A small waveform autoencoder, trained from scratch: muon at rate 0.0052, 11200 steps.
Rows from block 6 of the decoder of a small waveform autoencoder, named by matrix and row number. Rows with one number belong to one channel. Each number is 50 + 10 x the weight over its row's rms, rounded and kept within 0 to 99. All counts start at 0. After the name is the row's rms in percent of the matrix's.
After each channel's rows are labels from the 100 clips, of 14976, where the channel reaches its highest value: "strongest on" is what is common among them. Only what is clearly more common there than usual is listed. The data: short pieces for a synthesised band: melody, chords, bass and drums.
# convs0: first width-7 conv (decoder.decb.2.0.convs.0.weight, 96x96x7, each kernel summed), inputs 0-47
# convs1: second width-7 conv (decoder.decb.2.0.convs.1.weight, 96x96x7, transposed, each kernel summed), outputs 0-47

convs0.31 075:41 28 59 53 47 46 54 54 55 48 56 43 56 41 37 52 29 40 44 71 46 60 53 44 49 47 32 42 62 36 58 55 45 53 61 58 46 50 57 57 62 45 22 54 41 41 54 46
convs1.31 102:40 46 40 66 61 47 45 62 57 60 36 80 64 50 67 52 39 43 62 44 53 37 62 48 43 37 67 48 46 47 47 40 51 56 44 45 56 59 41 44 35 47 72 45 58 42 50 49
strongest on: quiet level; muffled (low-pass)

convs0.73 094:50 50 32 56 39 55 45 49 45 51 46 40 59 56 41 47 57 56 37 49 52 56 50 54 49 52 50 39 10 47 47 44 70 54 39 54 42 51 41 57 43 59 39 60 48 29 34 42
convs1.73 073:51 61 58 49 66 65 59 36 47 53 32 51 58 70 55 51 43 40 52 61 36 26 41 59 46 45 52 31 48 55 48 52 59 58 53 58 57 43 43 61 66 55 66 37 43 60 59 60
strongest on: thin (high-pass); clipping; text has "clipped"

convs0.33 030:56 43 72 53 62 55 38 36 48 37 49 54 45 60 48 33 73 53 53 42 52 58 51 39 51 47 36 53 64 48 50 41 44 55 50 50 42 54 44 54 32 44 53 48 59 41 50 49
convs1.33 083:42 56 39 39 62 40 58 64 54 46 61 49 39 39 40 63 49 47 35 42 47 58 33 58 42 41 51 60 49 57 37 56 50 56 67 46 51 59 51 38 64 51 42 48 40 61 58 51
strongest on: clipping; text has "clipped"

convs0.46 155:54 39 50 35 51 54 51 49 30 44 48 57 58 48 40 71 46 45 52 52 39 56 35 32 45 46 44 54 55 51 43 45 37 56 52 52 41 38 36 59 39 43 54 47 57 50 45 42
convs1.46 111:38 52 48 49 52 50 63 58 49 57 57 55 32 60 32 50 84 35 43 51 57 55 48 45 65 52 63 66 56 56 51 57 57 45 58 56 53 60 44 48 63 67 34 60 37 57 35 28
strongest on: bowed string-like; clipping; text has "clipped"; text has "muffled"

convs0.0 093:73 38 59 56 61 63 52 44 53 63 48 42 55 57 40 46 39 55 53 48 51 47 57 52 69 60 52 47 36 46 56 69 57 47 40 51 51 53 52 55 27 68 44 52 50 47 47 48
convs1.0 105:45 40 54 39 52 33 54 62 52 44 49 48 52 44 61 46 50 46 57 50 54 71 62 44 56 54 41 57 40 52 49 34 59 56 59 64 55 48 49 79 52 35 71 39 41 56 49 44
strongest on: piano-like; harpsichord-like

convs0.54 073:54 59 54 53 44 54 57 54 48 35 36 56 51 61 41 45 55 59 41 49 59 40 56 43 48 53 53 49 46 53 46 66 53 47 43 45 35 58 46 53 32 48 57 51 50 73 39 69
convs1.54 085:37 41 54 44 41 36 47 59 65 54 69 49 43 37 58 76 41 47 30 52 61 57 45 52 58 47 23 39 48 43 42 40 47 73 56 38 70 64 35 60 52 62 49 55 51 48 40 56
strongest on: quiet level

convs0.78 103:44 42 37 54 45 42 53 71 50 59 43 54 51 43 30 52 49 56 45 37 64 38 34 32 50 40 66 44 53 42 35 50 51 53 54 59 47 39 47 54 44 40 55 30 43 55 54 65
convs1.78 093:61 49 41 56 60 58 41 30 51 46 68 65 58 51 44 53 37 48 64 44 53 51 38 55 60 58 55 45 48 67 38 44 46 46 45 49 47 62 45 28 49 60 36 68 67 44 31 69
strongest on: ride cymbal; clipping; text has "clipped"

convs0.95 127:60 48 57 45 46 51 58 51 56 61 50 53 45 54 44 35 67 46 55 67 43 51 52 44 67 48 54 47 64 24 64 56 51 49 36 51 49 61 60 50 48 42 57 52 53 24 45 52
convs1.95 120:54 57 47 52 69 60 38 50 36 45 65 22 38 55 54 34 60 57 57 44 83 60 62 73 51 48 48 46 40 43 56 53 41 40 47 43 45 36 50 53 50 50 54 65 53 47 64 54
strongest on: vibraphone-like; melody instrument: vibraphone-like

convs0.93 112:54 48 51 57 41 48 52 64 18 36 42 40 57 46 45 41 27 44 50 54 42 54 44 34 49 41 42 51 59 54 55 54 32 43 56 40 53 34 58 53 47 55 36 54 45 41 50 60
convs1.93 105:41 46 51 50 63 47 57 45 58 52 72 70 61 56 32 44 71 51 57 55 52 63 45 60 58 43 56 40 32 50 39 47 48 59 37 56 47 36 53 48 50 58 69 53 27 44 56 42
strongest on: quiet level; marimba-like

convs0.68 158:50 50 60 29 53 54 44 53 41 49 60 50 33 41 45 48 36 48 49 51 49 38 54 50 35 47 38 52 60 53 44 38 52 62 24 36 60 50 47 64 77 46 45 51 49 44 48 55
convs1.68 135:54 50 32 58 49 46 55 51 26 62 54 47 54 55 56 59 68 63 69 47 47 44 67 56 56 54 53 45 56 57 53 48 53 69 56 54 52 56 54 53 81 59 62 45 48 59 48 36
strongest on: bass guitar-like; clipping; text has "clipped"

convs0.69 087:52 57 57 49 61 60 65 42 52 51 52 55 47 38 41 45 55 57 51 47 36 55 40 36 33 38 45 55 56 55 46 50 43 38 49 54 60 52 46 82 56 84 49 45 50 34 52 50
convs1.69 090:58 57 39 38 28 49 34 49 50 42 61 42 52 45 56 54 43 50 52 47 50 36 36 59 50 72 65 77 49 34 67 39 58 54 35 39 41 48 41 38 51 31 50 44 36 52 46 64
strongest on: clipping; text has "clipped"

convs0.91 099:60 68 41 59 46 58 69 55 45 48 49 40 59 53 42 31 61 59 71 74 40 49 47 62 45 43 42 41 49 65 42 58 45 44 52 56 63 60 40 57 54 49 60 54 37 59 34 55
convs1.91 075:67 31 63 51 68 50 26 49 56 39 62 46 54 30 65 58 39 36 48 45 39 36 39 49 62 49 57 56 51 37 69 58 47 54 65 32 60 43 52 50 28 53 54 62 49 45 68 45
strongest on: clipping; text has "clipped"

convs0.44 113:50 53 37 35 32 00 60 58 56 56 55 61 43 46 47 55 54 37 50 55 55 58 55 43 54 52 45 49 47 51 63 57 65 38 53 47 48 55 40 57 51 54 48 53 63 51 44 43
convs1.44 078:56 57 57 50 44 66 37 61 63 53 44 43 61 47 69 53 50 26 50 69 53 41 70 45 54 41 44 55 51 40 43 61 37 54 61 49 58 53 46 57 32 55 60 43 30 42 65 61
strongest on: oboe-like